From a checkpoint of a small image classifier: arch resnext.
Rows from block 3 of a small image classifier, named by matrix and row number. Rows with one number belong to one channel. Each number is 128 + 24 x the weight over its row's rms, rounded and kept within 0 to 255. All counts start at 0. Numbers have three digits each. After the name is the row's rms in percent of the matrix's.
After each channel's rows are labels from the 100 images, of 14976, where the channel reaches its highest value: "colour at peak" is the nearest of a few named colours to the mean colour under the peak. Only what is clearly more common there than usual is listed. The data: simulated grey scan slices of phantoms with and without marks.
# convs1: grouped (4 groups) 3x3 conv (model.blocks.3.convs.1.weight, 144x36x3x3, each kernel summed), inputs within the group 0-35
# convs2: expand pointwise conv (model.blocks.3.convs.2.weight, 288x144x1x1, transposed), outputs 0-95

convs1.92 085:168134099082133096115108103107145147141174111101093130123102107158105146109112156094103133136150158145130108
convs2.92 093:180134125140135141137111114154107068094105118092183106120136127136149148150156136126113151139164166147099087141088129121099155082114167139167097111141141109128168141121121140174128106134170099143106103165144157155145134115116113140129140111124114099109169100111165161148143141139165168180
colour at peak: grey

convs1.6 091:101149113116142143139100100157126146105097116111079135127143141108111169130140127072101152095154080122127131
convs2.6 101:158150100139164122117135151077146157117111109151110167098101135137092121125156145118079119143171140126127177149135088153136124109161084140177052119128167158095128144165147115136126125165124171138122115140105112164121156120123136156145178112104113138146122099095107123116109137165111115107
colour at peak: black

convs1.116 115:127144171110135119124129157087115129124128119174108115118118130156124091090142133095133107121091131163062123
convs2.116 114:157097132126154139124130141120128195140178128169095114125137109099084142115102112167108166116111108121154115093153102157115173145109167115105131101169133159110132143126158100125133143102128128159117107129112133135112127097147118143109151082108098137123122140150095159126134124145113114149
colour at peak: black

convs1.15 108:109077130129124133145136118166147126132143100155150119147141126130160094130096153061095138126130182135120117
convs2.15 094:131169097136142107101128106133116138131181159109130156131137142138132165095110097068086109127131122095086132153125110116123109082146133145095111088134159106184064103131104092167161139112097153113157134146118158106125139162098141126094117115112142113126143118083112163140105108157179113088
colour at peak: black

convs1.62 098:151125096123097125146127107117133158125120109103100176193122136127107140165119091142158104123112099111089121
convs2.62 088:098095113111095150124110120126108146134106124117186149082138145123115116110128100135108158140071155148140111135078110165119126082158120088134155166129131149111116146205117120150119119154139126164137152108145122123126154166101184107124138155098100118108160082132110159133095133149084098108
colour at peak: white

convs1.32 086:120114131172198115161105123104124156135146144138095122125121135151083120109169110129153117090150142135153128
convs2.32 101:151103132122110120130137126123175148128128133137110105148135160142139121103137103123137151153189158125131108125124168129171107155151099094161151156116120132133158135111093158128177130129094161127165148149126144111142119176104155152150111114133111115146124137116143111134117130143179106173
colour at peak: black

convs1.21 066:166160081154110132117115120141141093092117137092117144121135121134161138105076138140152156150156094095137137
convs2.21 101:177132104112085130125108170146111163139146136106132135111109128127152120141113102086120117143147085137136114161178105096152146140098131103103125094101148110135138105106139099112162149077135096094166142129100143151096117141149109120128133127125139113128141158129145158128120118164171153148
colour at peak: grey; white

convs1.81 069:136113125106140159093105138125116163109122107185124121112124129117121164086111132106080141135110166139099084
convs2.81 100:123159076139125143106162130099114093140132116102106156102092091137169141112144132092095120135208140137138160144115151198136147138183104111183129153143142154100137112145118081134125128093107127114124141148150128128136121149111134114130145136120140134117126127143098158175123133124171156157
colour at peak: black

convs1.64 098:115136181142104099084145122103145123127146120119135135128068124125091104162160151090107147140127103126148153
convs2.64 103:129130094116069139124128102134117145073145130164148140111107111131147149158160143171130178104129149166120147137168173158140158135129129117118116132188157127105097103140162113203123116140147106116124114116148103123108102120111121145151134128107104125135158131117132092122130112158152155135
colour at peak: white

convs1.29 107:105102124092104128150147169124112122115155116089128129102157130143100108123133148116074178094089121147119114
convs2.29 098:157107123170120144144169097157096138123075118140119107124152159122144144121103146128159139097085101107097123110120132131147150187132073129101133125142105179098123137124133134134126131102133146135146108112149113115117173158135135125138111173135169152126130091114135106131096084112124103087
colour at peak: black

convs1.57 088:144110090129118135161122117130138150095137089104108148110132146097072129104118096114148090140131111158180138
convs2.57 104:132201095166129090132159153145119125108123104151142104123129163151146138095168151128110124124091126124090149167120141120107136107130106108137116107128093157143135116127137085130129111075112145115134111080136117134117162151108127151106133138133118105077134093168111181122105124108169139109
colour at peak: white

convs1.65 068:135108120095110116147144187107117122146153156129129120171100162140130125171121147120104135116124090087101163
convs2.65 103:111120086136182149166099121121147103089137114134107107149111128121160116090149107129161093131139149162117136126130140105148101121093135109126150132125080159118070152185179100059143112109151130144100135088145178138144100147119131111111146119167136158126101132122122125103118202085136142150
colour at peak: black

convs1.59 088:143153127119118097116168116130076152153152115147087174119108105140104103141129145134129155084093105099120133
convs2.59 094:134157122112145108137106152135126103159107095104107150101144149147123127143130111097102090115113120105123126144081117147133140096112132157103169121146157143131084114090101099103103065114173129145167129119112149092144149115105119128137112152175117150171146116131132117150096119143148128097
colour at peak: black

convs1.5 101:108101103152129125174106111131105113117110114105125130137135120140129122114185124084120094170148076097108108
convs2.5 107:147098127131104136123145147131126132089101169154142128129121131091130131113132126091166133160157149177125121144123156104162122114094105160158135185120121134129158142154130162108152186127101134129141117145141167163128123094116176117080088144126141143166147122145103113121113144124161117091
colour at peak: black

convs1.0 110:115165139110119087145071159119146151097150117155118133122131121149101183112089162110143121133124134142095134
convs2.0 100:140139088103160160102162097116191158149124122108118124127141089091173158109127132118157144088128121091096117143114150111134091160124070126128117107108105117127111135154135133145109106180105145161153119122115106115114157126119072142139137135152094125152146180076124130122123124145118103128
colour at peak: black

convs1.79 119:080088118159163102092119142099127117103134128140116094114106153159103122139100095100150117143148102117157104
convs2.79 098:081103080129084184108136157159129140145107126118097135127160093095142111107148135096121092127146148148133160151086106100131115106131084124143129147114093121132095108119140164140145166144118120152135097155144096110125150137136160157099161105113110158105111130072123107095102153142130146069
colour at peak: black

convs1.123 109:152136141132116160131113132130134090063121098149118141168087128099156147134095100145111112136112092142128164
convs2.123 102:165132151136132099123116142132110135132121106144169125091110140125117075098152126108135141156140124176162147103140106158164100119155186153170125098120087139179128095135112120166114171117114135095155146136099154118108116140153149130131104097126097136140095111120126149118101136161085101168
colour at peak: black

convs1.90 106:160114145152140167127148159123158147160140152101143153190115128166130159140148113113111132118172115136125161
convs2.90 118:084144123146140100090099085093151136132140123112094132150092115112123125137066098119124185088130119098108125099111125101134146139104116126157141110107151118183122119081113097162100118103155131128080097132108131089099109141115128143127093130165098122112107109137097127117115134119174146149
colour at peak: grey

convs1.22 071:146116132161143132195140155105130119125183112124126126116137156150105123160123134072113119161089136111123125
convs2.22 110:100143118127117118119164119127146123146100147113135125136153111129105117110123115139163121102143132145170162150119102110121117123132129156174185184130150144149109101111101167113211176121108193137139136111132148185127106154119160162135126156159130139161115130120096151131170157161176135114
colour at peak: black

convs1.31 077:120174098134119127130115171144119083123116147171132119120111120170113162129097112081110116128104078121139123
convs2.31 105:122146147107132117144143084075176111124139139145154153114089117104144126152114112141133119103115129142125098116103110204187112149122135141152163151097101129175125150113120138116146104140137143143125137111155139091171159129146139132157123185127172128206137148124099100143126097149119141129
colour at peak: black

convs1.55 105:121127107102118132128098150076114091147128148154153089117137145103141156142126136090092111153119116149157181
convs2.55 100:121097130140116109147147125179109143181111158167135104182144165162135116170131106114119109133107163115126107119134157128121126147112100121110123143063141153100104161112094168133116114152149142128081105099170096132108110096120127123182121147118128154130127125117156104133142127136119115122
colour at peak: black

convs1.60 094:121133139108112139102147083079108164164106097141124156134174125119116123122085107125160140142125077122114129
convs2.60 102:142181115093118104119169137116107094132127128136171112168159114112136160145083121111110147095153104187141111120147072120182124092107109127121128177138093148123094135137125168133151146123106134108090161151150094167116136171153121145145108170134109156124108136134138160122133144124128097150
colour at peak: black

convs1.124 098:147142151140129137148121147134086116167133117175105105135093146110126101095103126137063123105097120124101102
convs2.124 105:149132094111111142115087134138155145121138117138144120163110150102139163145169121144077136149113109113151095098121159131128132111096132126088110108141147148126158149124119099141095115173098088119132158129127118119112204134144122156103140139124104129125122130113116122144111139128133141142
colour at peak: black

convs1.19 108:112133136089118119144160128125131137121111088116134130116139146104116103134153103214169155139140106103158123
convs2.19 108:109122096148158128116113129144132125137106158143068130104097108070075110138133157190133115143106147140158095117143115146123145151174156085108119140146122150107166141153154109123131152083153117073122116172104147160183103133168187062115137153147122151132131169147166075130167146129136188155
colour at peak: black

convs1.141 138:124093066118120113134057101138117127153124126138153138134121136131119139133144148145102144074119111151160102
convs2.141 098:150093134119156138136115151123146115094106174129110123136123140117151127120133127140113126125120135161104160154107145076083127088151154115101167139144172109144156148124117131125116136109113106144138165129096129125127150154147125118131117160159113084132208061071137125136092157113153167133
colour at peak: grey

convs1.67 118:139165112097111132128104127113131103142152101171162110110095134149101095150182145118123125171141154145153145
convs2.67 104:144136128099079121124138105101149133142192160142143124129095102186089111112134083124086130105093091095164111128091131127132120139117132168155111148108145138153129175148115166096118172157163142148112149139120106126136134153154129143152124146127142109156139126102131133120144132131138153152
colour at peak: black